Weights of a small spectrogram enhancement model: trained on synthesised sound scenes: up to three everyday sounds over a background.
Rows from block 8, named by matrix and row number. Each number is 128 + 32 x the weight over its row's rms, rounded and kept within 0 to 255. All counts start at 0. Numbers have three digits each. After the name is the row's rms in percent of the matrix's.
# conv: 3x3 conv (model.decb.0.0.conv.weight, 96x192x3x3), inputs 0-11, a 3x3 kernel for each
conv.0 100:153110129131146095174117094106067111140139137103093081192134110089116122118086101170152142150139141122122108165072131047129124091159150050085125146132143176154148146134121101142124158082125108166102148144154135116145189143146125102222130163078150117145143163179111134151117121130123136129150120129086073136087129175166136119
conv.1 088:081141144147126127147124094119169141164174113102127165122130160143134168102122118156111146166079098103129115142154156197105074136122088130106124183155097095109140116096111165113141155155150191143171058111148089104098148107129097136113131150100166116138153086112111094128115131076108131134152171111122177175124099080154134116
conv.2 100:137118129131135090109164070098099093105132121105120119102137128103126112093107106156096134135078090090146138133152128098179130093103118118116129114097137177158076080167121117120109141140154120111114137121107102146147133108092053133124165176139128130085131161102154102105125111138145126147154133130142156139112147168194146138
conv.3 114:111141137118111123124135101122141154092162112138125131147174147152086118062065137078110098109141148150105161114093139125121141132126149168130153091143153128155142116128177154132127115154111136118109121118128152155161143129160063137110174143122099057089159098135126137095139136129119079102170175150110129115153123167169124133
conv.4 087:082111156162129096112166153103125167091084146086170107105115171107151126083087190151089166152159139135112150127131167103152109114204133148136099104053161151152102124136140121154113143133171126101150113108130109160106147086108111142162135175161114062105112081036126105106098126152160114153141130131140149172196161105139203138
conv.5 097:112139107078098164122128096162100150120148079145121161147127106091187138134100142110159080082139089136137117124079136099118120127137116110116164109163123162164112100100155142082128106119155150157110148153139133120139147104163116136112120094124123086124114134131145096076092063135136130154120151131168147112113133140134115103
conv.6 094:122137107117092120092129135098148144136143117121148139179109083155196141120129123124118111189155157184111117162152152159135057156153137130111105100093123124128143105128106134094079126145154105111155122171145150132117117130126146145132112142151143100137104105060131141107100126077136169189085138110136126129159138125161117130
conv.7 091:116152068140134130149136126140136116140176135131097126145198144147152111116167118135097124114070152153132128095116143144133130123092157104082107151113181128156126167168145089102104155114156140142121149116132114168112088173151158144128095127131068088153153201133133074137132150146146093085175149143146140106140126127135095131
conv.8 098:125141077099131178079129115130160112112085100139098085106163099159177161150082142123078095152097113147138146177125135130116122135125125095128161151110092067159127132066137052160106141086105144141111125109091066092105115127139108124145164083103131091109153114150159181125089161127181178081120148113127078156112137107140110126
conv.9 093:142135064177131132104111158115118151112078092108140114136185143079124137134043152113119104171105114153151148176120143106135119133094076146117101174110172115165117118143141124081145172132125160136102092130148133096116112167158158079103107159124118070170142149110080132154195116144140144127088125165156168108115113159119148134
conv.10 093:131141109133120078131114136129154166102128135138123138200098102094207126149137097129096164156135107080115179148186112150123133133099148101130148123133144083149115086148124127119098154148159106110118116122132115149161104164114134112126107099141100153149070125160161129167075135134151049134137129133114097182092157122137103134
conv.11 113:119125117160139099127171179196096136100127133107150067127108122123105139190175153135101163100165123120150164169112104117108139159118089135067124100122097034163153148132115111128115088114102134127137093121141126146106154118130136125112122132137104141106116119133150144110133134151131117109135127104141112169129143102164145145
conv.12 099:141102071051101110130137153119159123158115118151141140161133131123143137135108142137109148134148106102122101145114139110110058123091143156100072126119152152103180121060115169127112081116136161109127153137152131120172099151147158174116162145137139141106166203128195176163077147162098121095140159097170126143196137155142130175
conv.13 123:142202125172125129088113159096156070147167148123108123077112192119107098126141165120117109091092104119093157137158142166131145055149124084103123132079144163153091140127134100125131106165075137076153142153164151125107154118109142093126061125121137164134143111095122163121115150159163128153136133157161131103160148110157170146
conv.14 112:115114126132142098126142131085122145126110121129162127103106143159136189117147095134120103127106123164139101158123096104105122101145170120113152164159131102144096117154092194126134145144130192152137071118083149093143156154124109105115122145079141110111150117102111114140169085128217158084118124122112116140160106129103126128
conv.15 103:109117130124166134083111170102163123143170164097122107066080156146116145126172133144116120131124112142173113161141132086072154158109097147148136145099078148125126147145155154144162177149104166186175154126143149160162114135194152097113109121147120169125086067122127113160127142086134145141065159122179131105141113143169083073
conv.16 094:132152138126176140157144124101135137119129126112114074090159121104142118145141084196112131135130129098126158142131175144145159156119141145112055121101108127116158150125096136077142096138160106142138123134110147100111080138127100109137148150159149115131090141116143156128149117126105085165067116143159169129187142165106159152
conv.17 091:133167153130118142122101083112149122098073114132101157183140114125097129116131133119107112103112135131119147167150157108133186113118098161164082117100147154109110114142174126133126153127167104142191171140054128118088163137160052122087183160135133150111074101137120107148178132154108117157089117145154123139092159126137102141
conv.18 104:112126131148156120140165133118140089127150152142089151149094129111149165142156126120165105129088070139079098121135152111126098117122125152095136112147161118122083137113137169115045090133145136103139120154147151153082131141110106088097112113093168185141105142123086170143121151204095134096140133140140151084141148156078090117
conv.19 098:125116115175117108108118130136082098180149142128149142105124106140111142109139137092144126112119123157094070130127131122111133145098130165088105077097173121127126179122126144183113110134130086123104080190130159138105106138159075133125076146125159142096154127132123143139154138123082138126146142107132092141158153131100129187
conv.20 086:169160106102176169111169092125131161115102158122111154065141127159137115135152092102105136133163163130142114165144124106077091114167143162067115080073085088115133113119098119144119112138086094112108125148146114063085140151104107080077118110090170108141148134129091101124063139148176148126105139138125114129158132148160171151
conv.21 087:200107116150170129106114111093094122205176150103120125174108122120106163122146101133109137142113099147153146092146113103114096123080056099125124128192083134137154164117142126134133186188152157113112094151136072128139150118141127143144148144125102113077061129094110165125072076141040113109069168136113111171088076121118106145
conv.22 105:155157115127107168080135105080120100102146117128144142127148133114163121160107141160121145099136139087119123094104096123082094154089174133111134189122134090173098148123155137105121148133144081151132081141114151133147126194113093146185153167159183146110107084132147143127143115144100141135142096088106129109205130137109163164
conv.23 099:091107122111080100070138148115143106127143127148170169138135136131123125070141090102082136120128159120104128138107123158116124153140120165086127169136087149103152074101109122131149184137169090092089108161110147137134110129100107147108127141140128122112131139170103114107105104103150109145110145123174175168119095140140124078
conv.24 088:141128069146097122152109140107133143111147122173116130112163095110098174113136136108073151149123150127125156120070143121108102094179104128075114112140139150113170079116093152131123122095145167149128121093130071114149089131126123122161130180130150132125121132124084146195110138127146127094105121159195127129139114130117165110
conv.25 089:126147105126125111147131110115135150102142145127155174124147105093131141163137136112138121107138138138140156151149146143082118086125077078134117114082144182117188103120124088124155155101124171168124166150148121104119149151143154100115125148119159107099150101138138164144164097135134093111098074104208165192214131098114125116
conv.26 103:180152117078148116119119093118129151129149133169120149146109108062133115172161134102106118168122149172119140097107137148142094152133182146172131148126089150166135177151137132089140061179148128154119120113124146116108114079106156154169134108108102142111191156137159142165144158101073089133118127146047140165162128075143106158
conv.27 111:112168148106130141162105116094153137117128118136099080118100085097116154164136106118144130139134126120108132106085137117141140092185107150178156164153155180138138139127145122066103118129143176122082140163166096118159123122155095136115135114128163159155111134139102121127106096128150092101143133086148145141125128115103159120
conv.28 112:138158136118170173090129148111149128131112135114113103131180097130093131153108106080150146091131168140093149110123122095107131114120061140125139135161111159134134134122115164140141181132144138086156152142119132143112145160109163134131089160131109127141150143143132151154069132171139057123099113108147121144158160115150090165
conv.29 135:082164113189105040124145153118167128107136106142083131083099114125143146129126118112149152132166114129116106138161144083140095118154122192148112078090138114123118118170067140075160140084103065108118160151133096113070116134103151121150117130087119156143130141118095096175157108158118113167122130119104136127176140151119160130
conv.30 095:168108124113180129105095169133088113129128112189143138148139127054149167143081187114156111141097139103116122169116102153178119143119128163155138109135121128109073119107155112117146116122121138143078109122132114133147115140079108154105179164083171203159129151144145139139087081133088129128129124150136115183073082178140143187
conv.31 096:157126134149093143132166155134142133163095142098123140156137109137174105148102134177150114112143133094129136044154142144120150133175131122128113114153147099117118097093104159134143188123151128093156068100133105157151130153095111134076184101146142180130112145132155160134108144149131129084094115098117120167113118191156134128
conv.32 119:108140132125083088132140161107119141113118110140124100108098147141173159109155101107152122120130099143116084137136126130148152120113117103148132085174132164132180135103140136142124141162122148129091132116163130116151157132201158102126077097095143164154176139183126153171073152143179192171081084120162128128100167169184094119
conv.33 084:172176169090157130154127145111104115122140079087128108127111137124146135164113143122118116098111158161140171099108152158123136147121084095086168144147151146092109135142168164092163094120138139137143096161164148152170162134168153147114145128128131136080184081144121137143152110107060122140117134152115146142139124153116146112
conv.34 094:099155131153118114140104161138135101113147170134135143129175152112109098129138139141175132126151108146123141138129137185133113132107141134137077132157127070125106145158096088180117104140107083162159156142134122120145126108180156125120133156111118136118122129130122102139108130128133125156114150159179172151121087095087142151
conv.35 091:178099119121138159148099109107085148121124080128118086149183137164103143100142103160084126133067115119124144118108152101110113127186131126127150181151148107128132152126190154137123150131103138163109199119074138154126105181115110110121105142088190100101115133135151170109099126074065144098069097132123113104150145123107110085
conv.36 096:105106092158135092153163142114127130150138096144139128169154122092106129222190109155091118158167126150105160139116104144107052131145133124149135100116154102135100068126117137150131119149163150101145120130169155152102152141125096089092093154127158150061117189135110107158108127090146179188157159085127163125126115129111103150
conv.37 107:124148177127114146109140155199155151099098118142127115135105069106140088118142168121127156170155135152172117152051152158050116158109147110130098104123121166072117114112127117093153092136166100135126172163100132105071139126105148147153132111117145105126082056114129125144096099193155140142109101164155132175125095116172169133
conv.38 093:129129129094138143127128139104096110157088126115159147170162117130158074135142145102129120078144154104095132126108102125081122106080145120180139153117106123150137129180147110102107094116193061142103144174119137132129130116142112073126168124130139129083122134149118116148173194095084138128104126149165115137119114135121109129
conv.39 104:088133106144126093149167148137105142105098136164166140147172081125125154147159181153139143205164146107148149122117100116129092157145156176114155150163182071145129081164127117110137135133151146152177125115132085107109134116120121107112109120114096133146101146126174158112146133159118154125151109143093133093091159104117128097
conv.40 114:122124163191154157148116155117105160177107130118104149133109146086109095182177080144145110121152199136110168113114100136130134114111148083118093197168127136167146118127094100135116122183140118152123138104101140180184160140087159162130102127181154146131174128089110165165138177132098112106171125128154155176131160180096193103
conv.41 093:123113107148147126107127130123095115166083096127149165111130073127088095080192139175107144155128146098106135152128061125134146122171131114111098145201124137165136122140147103144162149106117083112152140156140170128078123139090157176131130135112107138105166150148140141131145128144164109133159056150145099142101144204117107138
conv.42 094:115118120120122103155122106148137135151084171151116071130157115124116151114129087149094143154074109095130101150160136145079131113140168117119143137096128145119047154118117145164159106106102129156129175118111142171098118114122103121140117097157193106118120144132161099125135104143074120096152120084135123117159096157101129138
conv.43 094:111137110168154096161093174134114145059170131133110102144120113157133176085086106123127131062072140101122126118128115112165128104127108106145170112131137160092076125057083128096126077129128090106095125107134111159158127156179064165131134167162087118152149108101120130119084107156121081068079095144145160160122161177161142136
conv.44 098:097135109133193097122098102132159147105157089165151119152153107132110171118105178117088115117123102112151129078087169114074106130137118116132104118118098146111146099121121125180145097060096159140113136131175115120144125104150103121137128110160150124155110138140143111140164110151108115097105098109145156190174150123183156114
conv.45 102:146099108053209117120150151065139151138121067171112125143069096119110161137139104121140105109073154144137129117143100102101120111101114112115126217152121157170119112133166103099145117133130136111137150134176119109121123127161111116114147128082117116093115186145151116102189121127132146100131066106118157156144167140133193135
conv.46 092:086115122130148100122143134156169087123099151181157106125111159168134091117151147107062130140112048139136102106066153173161153132127112134144143121106139158130159166170201149143102163126119142079133132097142137203135147179141095137085090121131134157159165136113123132120107106142120091083168134125138154164114110136144120131
conv.47 103:165140132152144092142116140123082096154120112095101128110142168124099121139134089129136141116122124124142125117131117097130176141125129166138125033122138122154108147098126034119109126162134130110082123072129162181136138107096136169138138168143106108116144153137130142140132088140131186121135125059146141146154144167137144144
conv.48 091:091142133151150126115102150118088102114132141091097094127082079152124136122090170152174106166121101134100117117167133177097153133078152107122107112115136135161170089150122125122129118122120120128140147166193119153112133141143054055074138130161146145197126120119088112131140154168110130141120064048145147122184098149129119136
conv.49 111:190145098186160125090174186130162074122121103121120113105109089090131100154127096134102110097100137125142111137094103087143052104081116130112110168145146119157128163131107086110129108142136121172142095123111060101088118126135111216160096173136113159109120111178117133158112135133137159104133154120148118132149130138105108145
conv.50 111:157154140138138154127131100154116130089128138112133136128140103109109131108129117129094087134108120106143106157115153141143102155134139121104125143162153140136099111162130119106091153122126163169111143132127113095110110120148114150160116151111167144126114101115100129058104124136147098165141135146181164129155118140138131110
conv.51 105:132152112205125131112122183107119131186082096138124160098079101143099153128132091139149094175108141126106098138127171028144115145143195118132176132136079120108138070134123075115113168102105094125106144132101141128136116125149120149149112149113146171116085158128110155126114147132113146130139094168177147150094123146125091140
conv.52 108:184113113173117156106138124147124150112164137128119155168137139219146119130132082143138137135141147136123069069129120063147091167124121122128141129100094164176130101142121098077109213133138090170131145138095067150107044111147114078124130145078110135128023135133137119162107165143184148160134128145138123127062103176102105105
conv.53 101:154154169097129100114151059139159123116167164105095129109110073107141141116135120094185125107157081162131134146169168159125143122143148116148174171130179118143091143163098147145137136127119130141168085105121116155167135157164131165109172133104139150138101098062148127129158156161165148203121103089130070094139103139095145128
conv.54 091:098142103074116133102142114145127126124145145086141124114141126173191154145146145135170144147142117116134109132102117098115156099165136143142162154187108117120104102127128115138137148142176098108101125090125083086137158128142135095137098145117175138108147095105124121126122115081151127138082126122138122182083093140214137112
conv.55 102:076134123099125110166106112182098144084144118142081089102113135158110109143146172167149141124113136088111139127145102151140197137120121117105159132153065156145161129141120127156111129104121150141112133150118114128154124125096123094165133150152148123147131142122170128130161159129122145081122109135106077125122177128165138134
conv.56 106:126117143133115103124121177119111080111127117153151110090111097137126122126110137136105137118138109092144163141113117122126131130151161180132123078110091106115162065142130160162119176158164118117107091138083131082154152151169089146111087168131137076109116073078144162122144115079151110125051141119110126150132117072137115117
conv.57 094:090121108176100123138154131112116144083140069131173125191139154142171137170159180152140160183077107167146077142134099057079173142089101142121117125153152134144128106136130134135126138112184093105164080152120070135095100127173114108106147171100143116125151112108113135151114129120137150123100060120133064148116097146128147196
conv.58 099:102091112201127139164194117102161101094122131087106115144165163093148128105115102133111113118097091125131119128089070137150080073102214125165103145112100099080129168128156130101115135106098130130133133103043130160104142116123064103123130116127121112129085077122133117113100107154129176127117100158077114066082169167123102130
conv.59 103:137172147120095104139166142159162117212139135133086088085130072179127168123188186156133169135150133155129123156153195124097125114124126148118096078106087122122140144151103177127144107133103127139142170120105098132058108091133140044092126103155108149142075119129131085112095186140085134186135064120115132138108125170218143119
conv.60 107:104122103155148124078147150155177117066132114137123100129144101079173159117128101118161181081131107154178076074134120130091162186117154123118123111082121150093131105095113102165154154109146152146105089139117132154131121113146096166102115139203095114161106127072112144181071204134141087171103115109146127123136103158138099114
conv.61 106:105155140172091124143162133137123114123152164174118145100088090147124158144124122141122117132094112143121161161175093145134127151141143175148189119131104143133157154172120101097134180163171108136161145113117115098137111169164133097073152174189138148144126114094141124135151148140132083097110118117132104106145096127121129112
conv.62 098:078179107182105146123082118126089129137153086143145109093107139143152118098162089107116087104096143124134166115112125114143126161127121101198140159121092099109147127156154135088101159146108158162146091160125109149036110148153111118128120172128147130076138137164201126180102141128077126105106070120124172153136125113106129066
conv.63 097:098175119103182142173147061136136117157200120102103148099190056118205135150142129112100147102146120123129125129120090121110171168151094145144141128133124135099099152135131105126072179106139141150143161148109149167135142092155124141139140125154130123170125159145143159137087135159090102131122146053171125146136144120124102163
conv.64 091:111117127119156122093165087093126113192170124096110122100133105134134158128143140152119114100119092111133119164111165089109191078077117172102100110159200121101101141159178110123107174114122131121149139125141090160141146140148120070128069160178137121101045183125159139111179141164145145134112071130164117103109184144089085071
conv.65 088:118115122094135104101133119173118115157188099129163160123168127176130174118202170141163146153146082100181104148183110147156110135113092077113122156124145212143127124123119126128172142108126158131154222144175113096092102146238137149102129169180185174146122110097057126122113180134088096138075069053123178119148125145189141109
conv.66 092:163157117130191147110104137225159098080117082115118123117157079127177106147147167120102105112130149115131108114092215118102138113136149127122146094168104176103136142149158151115157092159160163116152129163129108132130135123095076153136097132079165187124134153118140149159113168082122145111137089140127084127165112063126083137
conv.67 115:103122118123090101125111106044100075143154173111115128105122159141138107146174154127147119060101094173107139113117092164157174160128139156186145122114167167116106129150184095115138183156134119112129147102125162162136122092147135130104070128111103110128138119125133135124113111142120093108138114067098151119076127130087100110
conv.68 092:126147119172162180106128179129125123169111115112084123131144114170108090104149166183075115160131068153109154132105179130120164172189126163142121125121138091109105132106166066106109176137165159148109153132094127138136144097102085144156140135138179186174129087079151110138081082151152090123069103137127157117127161173107122098
conv.69 088:126161143154154152080140199049101148087130104112139137115120116107166143130140099114130129101153103147130167134123095125157143125118144124116131131105157101134106183147164119092149112120124133095113118104070123075119168146154157151129129149154129113131127182144149161149145160129154127114103165074129105146112095134087135072
conv.70 090:175166110073086141154114114090139134124130134170113132098128088142150126146181141146103172087143112132152145139167147124110083156152119181112120106126112089185134129109112126169137072125123105139103122159135145089098136150135102141148138123116100134104142139152144151154136177178120079136165091144053109108097064055106167149
conv.71 093:101086148143120094127154129145113141105096143136117151152193148085192145121119119154147146107094103142145132149137136111175146147115174132154166115093140126166091126121115193128147122165150099103131127133126118106136161130136127154162182120112118105183123165105158173162153144120085154098125105126105154113120122156134128071
conv.72 107:136126172145174161143160140123154138162085080091093161101126086134135140112149113086107147114098157188159125178136128142139118113117123109084151165162106153087111113148161091103112153095111121167127113112170087086104113065103150159151169121079107117129121085103136102122120097148140073139093102182077141149127134130119127116
conv.73 110:144121084150116120103140131136165104123120136133070128144159128112109155122154131146148115084089117126133122158143097187163138107121075116107146153151076161123113081150128135090179167109121169139131144141116146152172108127104137154156079123131118191083098142097126130158151070166165067094094156124117128153129120142160126106
conv.74 093:183117171132169112059059060110118134187106154172160175171136155143152123137151124122128094139140165132149166090080090164178148130115091134194134203113098118061158110108123053110112139157172109158074088115117191135169111042086127109171184161149110129145151136105082106086125062091109098130153160203150135185068103114108097115
conv.75 096:139142140153126108129127145080142134143168168117132113113113168062174144132165157134096122127135084112140160129127092119169163102089088138118095135106130087110164144111165156136081103130157179119093120147116171129147129112087099136156152120116128085111075102125084069162121050136145109125150141128103132122191124161114167114
conv.76 113:084115138097077146123117109123115112116130156085132068140103134151139158110156136152075155156104125085159173104108120107112118109154108144131135147125095086144181147110172117116079157153210162098105070112185153104133158061077111193170115137129128166156119134181084117114110112119100121038126145180143138170151107064058120157
conv.77 100:082140129102148101128101137108101130082175152106124181137076121145114147155200111122123150145114125118141138086096111098115122142103124132135115121136108141095144139207167149163057133139145172147125116105143083085119101122109141125188122122154184157123098120114127103135131132108120133120066136115131176107176127123096088125
conv.78 088:154096137138154143150108144098162162110160143099124148177161211132117146129148092115105096127162135104119112118112103083140134122140139194116120086131104100093135153132124130133112087157122059138145123145147115063131097112120101152171124171129111075131121152135083120146111067151115090047158129170112118135074147172138142170
conv.79 115:143107112117123092125114166120152109115156131089161136094110118106181074122145143126172103121151104174176130134070128104120147140063103073168091155165129115057136148105173139161113122104141119160180090159137152121128113178126133144136154058138165131187133103134138133100158130073123102123120124116088095157165174130113137146
conv.80 100:113133109105091131097140118121088141157130132121182132095140105103144113144151170158123157172107118117140117166086116137119141064088130138101112132124151087149116117160097125134110179068125117182154149161078106144103159093113112098103140155128152112134095097098120122129134134141135162133192063080134132110103096198131188122
conv.81 100:113076147143178086128178091184128162119081126177157142134179083109138118086118113160127146150136097071081123139101161064083072078164152110096156147162123128099106073197065118185136140113111128111168160150133139114091124184080102114119130123159128143127157116079101130145114151108091126129127114123116134107082155163198137176
conv.82 095:144068123160084122103170098115104110116164125153165168084144133202137160171146133145132125103133109105116110123139093109111123102103131140103093154111124134134178103155100115086131151115119211201223167168143124153098108106158135124138106160154133204181094143113144097134106175140104104095124100123167187194181114168093141114
conv.83 089:078123154142137150149141099123169147152162125139145148153146116107139127164141138134129144139134143125120050145170193126191172097072068132106111158155179084140155143126113164138124122116130130071131075170184140164140123124078132137215169122133133140118157098080160121111165110091096097143127114147141113118118131120150130144
conv.84 105:120114204078118100126109136118094127150153148154150128094109046119105138135138071117113106131143159123136105107117087142151130101128198189108159138140097130130151124084117105107090125184132166117121118120118130130126072177120135107187182140111125132113142128117137130142143104086072123141145086154147072125128153120082093157
conv.85 089:137112112127116133130148161176123127148131117126103107154161071152105177122138137093115152133086128144151116137158112119166096146108112154118156126169118123179087091155125139148129118108090093110135089161105175160123119185118126138137113115153137180147094125123143156146127134114109142108142082123163106132148159120184162122
conv.86 107:177069132140154195135127049109080156176171147159119150077125101122114116088130121120121146126125086089122137119130129107163110165152162146122147111123152104109151124149158132092125138140122160135097128156131123120129101125094131078061151145180139152139109132093134131126097115162126148068120129149127139103080157169159133135
conv.87 098:164109118148212143179138175156106087169098074143118089132117083216125144139135112156127125114120119193104094138124105149124127130108144177147100120119133080123140171128190124138117113154123133122126081139064127141108127152138170110148111109142161101135174119103120128163164157124144187131104138149118107117122156153180157168
conv.88 097:114149074188173104160138155076116168103111142096137116140162161151139179078147124156133121179106115132178103125117110159143155146147138145152115150131131145114154156114117076084108159127125171082112103120170129124174077154156115070142122115104102057133181148077153137117122101155168107149105168133113138111138131123124100076
conv.89 096:122087139134144102107084163185104124207147136096105130143080122136150120071137192137146165139167125157107073095134110127121143168107120179206156143125086100126104125112139091152162139156127149129159134152136172148120119146144082164133111142150178150084142101086118134138149123107151152146094170169094089099104110118133134120
conv.90 097:125100151143143116124093112100119129095093156137109135116152128124122178155090132100116118145117133085134137110120126134074137146121107093142131129131103150143137176154166098071121146159111146125151182141086124084157154166146101115128089060155088098100124121137136113164131117140085136100176106117202163120111137145088134148
conv.91 099:093083097140113152139135111127114136151142127121127091170153154119112134119067150141152175153074128113150091097173147125046127127111110077144128185165118118131130146134133097146113153136123112148125113143115176105114124148152092141116157154134138108145138143114135115128126082173118163127104135157140124138103123182146191154
conv.92 111:064092132145104142137122166121108094115155160102090131076137135143172164113128098141157124130096122148123159110118141110126094083122131133101151125116118123121120149173119126089138098132160079158161113195157162141154137127155168122141124092127075122116105104139188100135175129126116153069129103155162133099166183149082118113
conv.93 093:120102108132111112113142159104142109174147162155122161163164166137095144156146129125159172129094114149119178143148129083113161139095080105150143170155145162141160112101143101174159122114109158122186128130150128141108125112157130166109137140117192179166095197119101091123118154139082125120110148159107155109128136144114131147
conv.94 102:170091147099098083130152090155173142117070136115127106130140137130131152109110126137104113135120103123178140077098101129172117142127133156126142167152134103135161068076115162153177126132120104132038076128130149128197097157141130159145116087102062103128100127132129142153121108130112118139139195152146131134100157127113118113
conv.95 106:127152121124137102163163129095151121072125175172154092094182131084154114155177139116099120128155088154083128093112171143068106084177112110119167140141103171142129118117172123122154118130108113116066125136098139082147139166122160161133139111162123152123162150099123138139089091125048102112074143107151148142165103143135129126